config = dict(
    model='CTC audio transcriber',
    dataset='babble in 24 made-up languages, each with its own sounds, syllables and stress or tones, from a formant synthesiser',
    train_examples=39062,
    gain_aug_db=6,
    n_mels=40,
    hop_length=160,
    input='log_mel',
    spec_augment=True,
    win_length=512,
    tokenizer='char',
    vocab_size=55,
    arch='transformer',
    norm='layernorm',
    norm_position='pre',
    activation='swiglu',
    mlp_ratio=2.67,
    head_dim=16,
    fused_qkv=True,
    bias='all',
    qk_norm=False,
    parallel_block=True,
    inner_norm=True,
    subsampling=4,
    layers=16,
    width=256,
    positions='learned',
    init='torch_default',
    residual_init='none',
    optimizer='muon',
    muon_scale='match_rms_adamw',
    lr=0.0055,
    momentum=0.95,
    nesterov=True,
    orthogonalizer='polar_express',
    adamw_lr_other_params=0.0018,
    grad_clip=1.0,
    steps=6800,
    batch_size=192,
    epochs=33.4,
    lr_schedule='linear',
    final_lr_fraction=0.01,
    warmup_steps=130,
    weight_decay=0.2,
    adamw_weight_decay_other_params=0.01,
)
Rows from block 2 of a small CTC audio transcriber, named by matrix and row number. Rows with one number belong to one neuron. Each number is 128 + 32 x the weight over its row's rms, rounded and kept within 0 to 255. All counts start at 0.
After each neuron's rows are labels from the 100 clips, of 14976, where the neuron reaches its largest size: "top examples" is what is common among them; "lies over" is the class under the peak. Only what is clearly more common there than usual is listed. The data: babble in 24 made-up languages, each with its own sounds, syllables and stress or tones, from a formant synthesiser. In brackets: how many of the 100.
# gate: MLP gate (model.blocks.2.mlp.gate.weight, 672x256), inputs 86-171
# fc1: MLP up (model.blocks.2.mlp.fc1.weight, 672x256), inputs 86-171
# fc2: MLP down (model.blocks.2.mlp.fc2.weight, 256x672, transposed), outputs 86-171

gate.111 [148 157  85 151 140 122  82 130 131 102 176  93 139 110 128 220 141  95 125 167 138 119 113 125  99 126  77 144 102 101  95 157  72 170  96 150 132 110 156 115 121 180 150 105  76  90 108  94 124  97 169 122 103 179 128 136 166 117 161 165  81 203 155 141 172 110 183 109 130 141 137 123 111  59 123 123 151  82 116 157 108 118 135 106 142 115]
fc1.111 [155  96 102  92 122 101 130 108 119 139 133 117 132 168 117 219 157 144 177 134 116 111 167 105  84 115 116 144 114 131 114  95 155 102 104 114  71 131 129 171 127 147  99 123 133 123  98 113 126 113 155 151 122 149 127 111 176 144 128 125  97 157 122 151 123 126 132  98 105 157 177 153 128  88 143  22  91 127 130 114 112 165 111 171 141 131]
fc2.111 [164 128 147 115 125 126 160 148 181 141  99 127 120 146 171 103  82 134 247 156 138 135 104  97  93 160  81  55 180 184 111  99 152 158 168 148 186 156  85 146 197 122 111 117  82 220 127 112 149 181  75 101 134 101 101 139 176 150 139  94 187  81  98 139 136 129  68 162  97 111 146 128 140  30 160 152  87  85 161 152 107  79 108 109 133 211]
top examples: muffled (low-pass) (84); pink noise (53)
lies over: silence (98)

gate.70 [132 101  96 102 157 135 124 115  69  94  82 137 126 105 147 153  86 114  52 118 115 163 143 109 102 115 194 128 161 102 146 132 124 134  68 162 156 101 135 185  81 142 146 138 168 143 179 152 180 100 121  86 103 166 131 141  64 140 159 129 150 162 166  70  85 139 135 105  90  69  36 167 120  68 187 154 156 108 154 141 119  97 117 153 130  77]
fc1.70 [ 99 129  85 191 182 140 157 139 225 138 179 151 136 119 112  83 121 126 172 144 126 125  92 127 137 134 116 183 134 127 112 104 158 146 192  80  76 131  96  99 145 120  88 115 120 102  79 109 110 160  89 153 178 105 136 119 129 139 118  92  89 141 132 167 118 144 107 190 135 184 174  99  83 176 121  85  68 195 125 123 135 159  94 103 140 141]
fc2.70 [153 114 105  76  61 112 103  72 110 106  98  93 158 103 103 124 167  84  44 101  98 119 135 144 142 197 151 120 141 106 157  94  87 153 135 103 183  89 134 132 124 173 152 179 121 102  76 143  97 129 189  95 123 110 154 172  88  81 178 117 128 109 129 147  86 172 149 157 100 141 102 158 146  72 101 107 128 182 139 145 164 117 139 127 136 109]
top examples: voice: child-like voice (97); /y/ (76); /ɔɪ/ (33); /ɣ/ (33)
lies over: /y/ (72)

gate.504 [152  84 181 160 150 137 126 134 138 138 169 119 126 193 111  95 169 150 139  86 177 135 139 192 148 141 137 118 107 136  71 151 156 135 110 120 135 166  86 105 129 102 113 160 191 171 164  92  51 154 100 102 103 187 109 116 224 156 109 152  83  86 126 131 128  77 120 143 110 138 117 114 117 121 101 154  72  89  86 129 147 127  95 157  85 162]
fc1.504 [177 133 160 133  78 126 106 122 105 137 122 124 147 201  82  52 173 140 133  54 169 181 165 127  82 165  72  94  90 104 131 105 116 126 103 160 124 169  95 173 138 121 132 129 168 176  96  96 132 146 147 104 139 162  87 126 132 119 170 102  61 106 141 121  94 106 127 135 136 103 118 156 147 118 108 141 123 116  73 128 119  93 123 135 110 118]
fc2.504 [118 130  90 133 122 136  94 158  84 193 155 167  74  96 136 142 118  84 104  95  94 141  81 159 122 123 163 178 196 128 182 172 169 123 130  78 118 139 150 155 137 110 145 130 100  82  93 123 132  79 134  83 127 131 187  31 120  94 142 169 179  86 155 141 159 133 121 120 149  98  89 152 115 146  86 155 148 169 137 161 150 100 146  62 138 111]
top examples: prosody: stress on last syllables (45); /f/ (42)
lies over: /f/ (30)

gate.172 [193 143 126 102 130 113 131 100 111 119  94 124  52 169 111  93 118 151  90 160 117 104 148 138 148 155 161 109 132 116 106 133 154 143 180 101 174  79 113 145 112  80 170 102  64  65 148 160 146 152 113 143 120 159 139 169 129 167 160 109 150 127 122 154 174 179 147 146 134  78 125 125 161 128  72 105 126 138 149 147  88 108 107  89  99  67]
fc1.172 [169 146 125 123 120 142 126  78 117  84 176 159 148 131  53 111 117 102  98 110 125 125 111 154 158 103  83 112 110 138 134 144  90 104 132 160 129  65 108 104 126 140  95 140 190 187 143  90 243 164 128  88 144 161 114 126 130 123 133 162 134  66  98 176 122 128 124 143 188 151 132 135 109 166 134 126 135 146 163 136 136  96 141 125  79 112]
fc2.172 [112 172 128 108 215 162  86 133 115 141 173 134 126 123 152 149 150 157 124 179  83 116 167 180 121 141  89  78 129 155 146 115 158 107 127 113  92 111 178 111 134 119  62 124 149 144 120 110  70 160 130 127 121  84 155 202 196  85  89 140 164 166 103 206 129  71 173 126 117 150  93 129 159 131 168 183 136 112 111  95 175 161  81  84 133 172]
top examples: voice: child-like voice (60); /t˭/ (50); /ts/ (39); /t/ (33)
lies over: /ts/ (31)

gate.268 [130 129 124 116 148 103 179  91 134  91 118 126 117 110 156 109 108  81 121  90 164 156 152 152  73 131 101 109 150 177 130 152 137 142 114  99 114 117 143 218  81  96 139 129 161 123 137 124 140  99 175 128  93 119 107 114  61 148 170 172  94  87 116  80 200 124  95 147 130 107 133 103 153 104 159 127  90  59 160 113 147 107 148 176 185 106]
fc1.268 [167  91 108 148 150 135 103  98 128 139 186 155 178 128 187 110 148 146 161 157 189 124 126 102 114 117 102 107  92 152  96 102  66  75 105 162  80 111 142 114 168 142 131 151 181 151 169  80 150 148 127 135 204 108 124 129 134  93 109 142  98 127 155 150 115 145 123 134 142 181 114 154 102 144 105 167  68 215 123 106  46 196 208  65  55 108]
fc2.268 [151  70 132  91 129  95 101 103 129  85 173  97 117 157  65 101 131 130  69 169 161 192 137  99 114 149  99 106  57 130 148 109 103 182 118 114 120 185 184 133 138 127  92 122 132 117 144 144 110  43 146  74 146 163 143 181 136 167 142 123 183 144 179 130 159 126 108 111  99  71 140 144 149 117  97  85 208  27 101 113 131 136  95 110 161 149]
top examples: voice: child-like voice (97); /i/ (42); /j/ (33)
lies over: /i/ (39); /j/ (25)

gate.391 [106 129  93 147 112  97  69 106  99 111 133 158 125 152 144 144 108 121 157  73 135 168 104 174 158 144 111 154 112 134 158 179 125  91 123  86 171 164  84 143  58 164 109  83  93 119 167 130 200 100 103 119  91 113  66 143 101 132 105  65 129 140 137  80 151 118  97  75 196 117 116 111 142 152 114 171  88 143 136 107 135 112 113 140  77 129]
fc1.391 [ 92  88 100 108 123 105  97 120 135 132  98 164 139 158 168 148 136 139 130  95 132 163 153 151 142 145 116 145  93 115 183 161 100  99 108  86 168 127 149 152  76 116 113  77  86  96 122  95 174 150 130  80 121 151  28 143 120 156 124  72  57 171 148 100 181 167 106 110 169  90  89 139 150 130 121 122  75 116 156  64 110 112 108 158 125 107]
fc2.391 [145 156 163 158  94  89  88  93 133 185 148 171 100 148 134 149  87 136 139 163 120 106 124 140 109 151  98 139  98  85 118 121 113 117 148  91 131 138 118 112 115 145 179 123 135  85 139 127 126 158 143 130 186  98 123 149 109 153  58 165  92 128 115  98 143 133 159  98 144 153 139 112  77 140 119 136 167 142 131 141 122 155 117 141  98 177]
top examples: muffled (low-pass) (99); /z/ (51); /ts/ (40); /ɑ̃/ (36)
lies over: /z/ (35)

gate.424 [ 98  62 106 101 116 145 118 121 139 121  90 107 171  97 134 120 136 141 134 170 150 105  98 193 165 117  85 103 146 185 143  84 121 107 169 156 141 110 174 178 139  53 143 154 104  76 116  99 184 107  90 123 120 169 163 173 140  93 129  85 145 122 174 103 131  90 113 116  97 112 113 102 119 108 157 123 149 124 121  74 118  82  65 161 108 172]
fc1.424 [128  93 130 165 139 139 169 142 153 123 113 119 161 114 152 155 157 134 177 118 125 155  94 143 158 182 173  81 137 128  75 137 139  90 100 152  96 182 124  57 180 112 110 155 142 152 131 138 154  88 158 134 119 118 136 153  91 122  98 120 141 176 185  70 153 157  80 194 141 175 122 113  29 146  75 130 146 116 106 153 138 143  49 107  94 151]
fc2.424 [111 148 109 160 103  96 104 122 103 103 102 140  89 137 110 139 177 132 103  73 144 100 168  86 154  94 106 106 119 169 155 159 117 174 151 207 194 124 131 127  90 133  96 138 121 164 137 168 134 159 188  95 131 161 170 117 141 135 183 123  93 139 125  69 103 138 154  89 165  83 120 155 133 130 106 102 113 171 153  61  65 131 138 162 178 118]
top examples: voice: child-like voice (72); /a/ (59); /aʊ/ (50)
lies over: /a/ (40); /aʊ/ (29)

gate.259 [146 116  92 115 107 134 106  97 178 181 155 130 144 142 121 134  80 165 130 129 119  67 172  37 125  78 104 106 131 108 137 104 116  27 146 118 156 190 124 121  61  90 104  91 130 106 117 124 137  90 125 116 135 155 117 101  93 136  88 111  93 107 100  93 151  89 122 113 142 156 102 135 144 132  64 200 191 162 169 128 149 124 154  93 138 156]
fc1.259 [145 194 131 148 134 147 123 178 189 151 152 118 137  70 127 126  76  62 114 152  74 150 120 162 158 167 171  48 126 115  97 192 127 119 141 137 123 148  91 120 161  99 145 147 178 126 132 153 108 129  87  95 102 125 113 125 134  63 106 125 158  73 166 125 136 148 183 156 138  96  96 130  93 121  45 142  92 138 121 113 147 123 123 125 191 152]
fc2.259 [148 133 150  98 102 185  91 111  69  88 135 111 119 138 171  96 137 130  93 173 134  66 168 145 110 151 214 125 111 116 116  93 122 182 182 106 121 174 128  73 133 160 138 123 107  70 132 145 109 111 134 185  92 153 118 154 140 203 120  93  70 140 141 109  91 143 137  46 117 185 162 155 154 122 160 116 165 155 109 119 136 102 109 146 171 122]
top examples: muffled (low-pass) (55); clipping (26)
lies over: /ç/ (28)

gate.591 [ 96 115  81 190 164  88 100 135 144 110 105 117  96 132 174 146  79 118 104 151 116 101 163 137 164 121 157 112 148 141 144 166 134  80 151 104 106  71 110  90  87 118 143 111 120 115  88 140  87 132 205 156 155 113 147 146 132 115  62 173 133  83 144 107 138  93 120 132 118 117 135 150 141 117 149 139 126 145 159 115  99 164 106 145 122 128]
fc1.591 [136 111  51 199 175 107 116 135 167  93 149 114  97 177 155 141 112 174 180 164 116 115 109 195  85 130 194 116 134 142 146 146 123  96 110 127  84  93 147 113 139 119 152 158  81 112 123 153  80  70 222 148 159 120 117 179 171 176 103 123 172 101 153 111 121  67 141 113 103 120 183 153 129 127 185 127  93 182 106 128 102 145  97 152 167 116]
fc2.591 [126 135 149  46 170  95 145 167 122 155  87 146 150 122 142 114 147 104 141 126  74 120 152  97 128 102 185 140 113 115 134 135 115 137 167 147 184 110 134 126 150  77 105 113 139 117 192 159 173 159 112  69 114 144  90 109  84 157  96 156  74  73 118 132  42 175 191 149 129 103  98  85 114 139 135  92 173 138  64 128 144  98 120 126 113 134]
top examples: muffled (low-pass) (40); /x/ (38); /h/ (36)
lies over: /x/ (27)

gate.613 [125 149 142 144 169  91  77 154 162 123 159 100 164 112 121  89 173 134 164 188 100 115 144 133 188 122 123 128  93 145 110 134 144 147 158 133 100 121  81 162 150 128 141 117  96 132 140 116 169  92 140  98  91 105  91 124 142 120 129  92 161 146 120 162 133 162  87  63 106 142 190 137 136 127  95 153  81 240 102 103 156 124 186 159  78 133]
fc1.613 [ 87  85 131 118  85 138 157 133 120 116 109  92  95 140 155 173  99 136  90  49 115 173  87 123 108 143 173 132 186  68 113 109 138 127 166 174 206 128 137 110 142 186 139 154 148  86 150 140  89 110 145 129 176 100 138 105 183 154 142 141 117 125  83 122 113  91 151 137 114 122 104 127 164 124 178  90 151  84 206 144 142 139  76 110 152 175]
fc2.613 [139 187 107  96 182 161  98 128 129 161 174 159 158 200 211  72 207 113 118 116 164 163  98 152 179 152 162 152  95 130 155  78 133 142 138 103 135  87 100 103 126 101 137 123  98 116 146 111 106 129  96 105  65 123  98 207 100 155 126 132 167 153 100 149 128 152 103 167 177 156  70 131 160 132 107  89 121 127  84 122 130 119 123 138 109 161]
top examples: muffled (low-pass) (93); reverberation (78); /ʃ/ (31)
lies over: /tʃ/ (43); /ʃ/ (26)